A small image embedding model, trained from scratch: activation quick_gelu.
Rows from block 5 of a small image embedding model, named by matrix and row number. Rows with one number belong to one neuron. Each number is 128 + 24 x the weight over its row's rms, rounded and kept within 0 to 255. All counts start at 0.
After each neuron's rows are labels from the 100 images, of 14848, where the neuron reaches its highest value: "colour at peak" is the nearest of a few named colours to the mean colour under the peak. Only what is clearly more common there than usual is listed. The data: pen-drawn characters of a made-up script with 800 signs.
# fc1: MLP up (model.blocks.5.mlp.fc1.weight, 768x192), inputs 128-191
# fc2: MLP down (model.blocks.5.mlp.fc2.weight, 192x768, transposed), outputs 128-191

fc1.386 [117 169 171 150 118 112 152  73 134 121 140 121 160 133 111 121 146 102 153 148 122 178 126 110 128 146 146 146 141 109 144  92 136 130 121 124 101 147  98  82 100 108 145 113 116 105 143 126 178 141  94 182 165 110  93 135 112 141 151 135 151 122 117 132]
fc2.386 [156 146 129 179 126 111 131 147 119 156 125 132 166  79 118 161 111 129 170  99 162  67 138 131 105 152 135 137 105  79 130 116 113  92 115  78 116 188 123 164 139 138  78 161 115 108 137  92  54 117 177 140 123 112 115 115 129 151 133 144 102 128 143 125]
colour at peak: grey

fc1.543 [157 144 161 145 151 156 112 124 164 137 138 139 147  81 124 120 119 126 137 172  98 164 143  94 152  91 133 104 153 127 151 114 120 119 142 141 122 130 106 140 125 109 143  96 101 124 123 115 141 121 145 148 150 168 132 142 125  81 143 140 148 136 116 108]
fc2.543 [165 106 117 165 128 141 148 121 130 134 112 139 126  85 145 155  76 132 166 121 165  66 145 107 152  84 114  91 161 113 141  89 122  99 134  67 152 163 145 161 168 142  95 139 142 135 132  95  61 130 171 134 120 134 113 156 146 133 125 179  96  94 140  85]
colour at peak: grey

fc1.369 [149 147 158 131 142 162 147 144 104 118 157  88 158 116 158 154 165 166 122 123 134 173 128 116 132 154 122 121  98 117 156  90 118 156 118 118 108  99 106 112  97 159 108 173 112 123  71 115 128 113 164 149 136 150 148 120 126 118 100 155 130 151 144 144]
fc2.369 [131 159 148 122 149 124 104 150 133 142 150 105 126  83 145 133  89 115 138 141 114  99 143 115 109  98  90 186 135 107 143 173 105 145 116  84 130 142 114 171 128 127 101 128  91 124 131 118  68  90 141 139  94 120 160 111 167 113  96 119 126 151 146 141]
colour at peak: white

fc1.538 [101 127 169 131 138 147 134 107 120  95 162 114 100 145 121 140 176  84 127 125  94 188 138 109 112 133 124 117 145 123 101 128 185  70 145 141 107 111 113 111 167 142 139 141 134  90 103 140 175  93 139 124 116 134 138 132 108 124  97 181 139 126 154  96]
fc2.538 [ 99 122 123 116  96 148  81  86 144 147 137  94 153 113 148 127 139 155 135 120 119 132 114 113 116  86 114 117 114 112 140 128 138 113 112 157 148 153 112 145 143 111 141 132 175  94 139 104 122 115 169 165  87 107 144 133 112 142 113 176 119 130 104 122]
colour at peak: grey

fc1.459 [132 124 145 165 162 141 105 121 141 143 125 111 110 108 100 159 154 140 124 149 116 157 130  84 134 126  95 170 127 116 165 117 120 125 123 136 105 121 103 112 137 117 127 108 106 110 138 117 131 122 121 163 137 131 131 174 147 116 162 122 149  96 118 128]
fc2.459 [151 113 104 151 107 140 127 134 126 161 107 125 132 117 125 177 119 147 147 106 159 107 155 122 159 105 132  92 152 101 131  81 121 104 127  88 137 168 142 133 143 128  92 133 153 137 142 103 109 151 139 159 113 113 119 139 148 144 140 169  92  85 122 110]
colour at peak: grey

fc1.154 [114  94 118 114 133 122 111 161 139 154 126 151 146 157 147 147 145 103  98 133 128 151 114 104 144 124 165  83 157 151 160 115 107 142 101 123 136  84 160 128  87  98 134  89 135 116 127 143 121 143 164 156 134  90 130 141 108 119 120 114  96 123 118 164]
fc2.154 [132 137 122 136 107 154 141 111 181 122 161 139 124 118  95 109 151 131 122 113 145 140 102 159 113 130 105 157 120 102 101 135 152  92 119 185 139 121 112 119 139 167  97 169 104 121 140  98 165 137  93 134 132 124 106 166 130 158 163 131 147 123 109  86]
colour at peak: white

fc1.141 [109 142 134 120 187 108 130 161  97  48 129  85 143 146 120 137 156 121 154 112 117 126 120 111 138 168 134 171  66 104 106  97 168 157 144 133  88 118 142 119 179 185 112 147 145 110 109 135 133 122 105 140 120 163 113 171  94 137 144 118 121  97 142 149]
fc2.141 [104 149 108 115 110 110  97 129 111 142 142 145 159 120 123  88 108 124 127 107 133 117 144 122 147  90 133 128 143 145 120 142  85 144 102 114 120 146 117 187  94  97  96 118 141 165 126 151 127 179  97 129  88  99 115 101 106 159 139 130 111 122  76 136]
colour at peak: white

fc1.52 [133 130 123 149 121 111 139 107 136 137 130 150 102 104 141 149 126  96 115  93  92 131 143 136 104 152 123 123 109 111 139  96 137  87 129 112 123 131 135 115 145 149 156 136 133 111  54 128 155 118 146 132 130 186 104 162  90  90 124 171 130 148 152 117]
fc2.52 [126 142 113 138 122 128 102 134 127 149 131 126 165 139 112 127 103 147 134 114 114 125 155 144 137 117 164 125 153 158 136 158  99 142  95  77 127 156 111 179 118 119 124 139 162 132 165 126  99 153 124 136  88  89 103  93 123 160 116 129 115 109 154 132]
colour at peak: grey

fc1.663 [123 122 118 133 118 125 138 106 164 146 117 149 100 108 146 155 188 110 123 104  89 142 114 122 136 157 135  99 130 113 140  77 160  94 118 135 133 149 110 135 146 128 148 114 112 106  70 102 129 125 150 163 158 137 124 142 142 102 103 161 112 113 109  94]
fc2.663 [ 92 138 111 105  93 121  78 125 140 161 139 101 145 133 121 120 122 148 106 118  85 107 119 140 120 101 152 136 144 152 140 141 136 129 105 110 147 162  84 153 161 137 135 140 164 131 153 124 105 128 148 115 106  88 126  81 105 153  98 130 108 109 134 126]
colour at peak: grey

fc1.300 [111 107 125 127 139 173 106 115 140  61 110 137 106 123 148 101 152 130 160 118 149 144  73 138 124 118 111  82 132 137 140 109 135 161 145 116  81  91 129 111 105 132 123  97 136 129 146 153 160  98 123 150 158 131 129 115  96 143 107 157 176 123 105 141]
fc2.300 [124 126 115 146  57 121  99  96 141 140 151 132 131 123 123 113 126 105 114  98  99 131 159 151 114 153 138 136  38  85 144 147 168 130 112 135 124 166  92 125 101 109 136 115 139 123 159 133 136 110 103 130 138  87  93 127  96 144 152 150 116 164  88 143]
colour at peak: white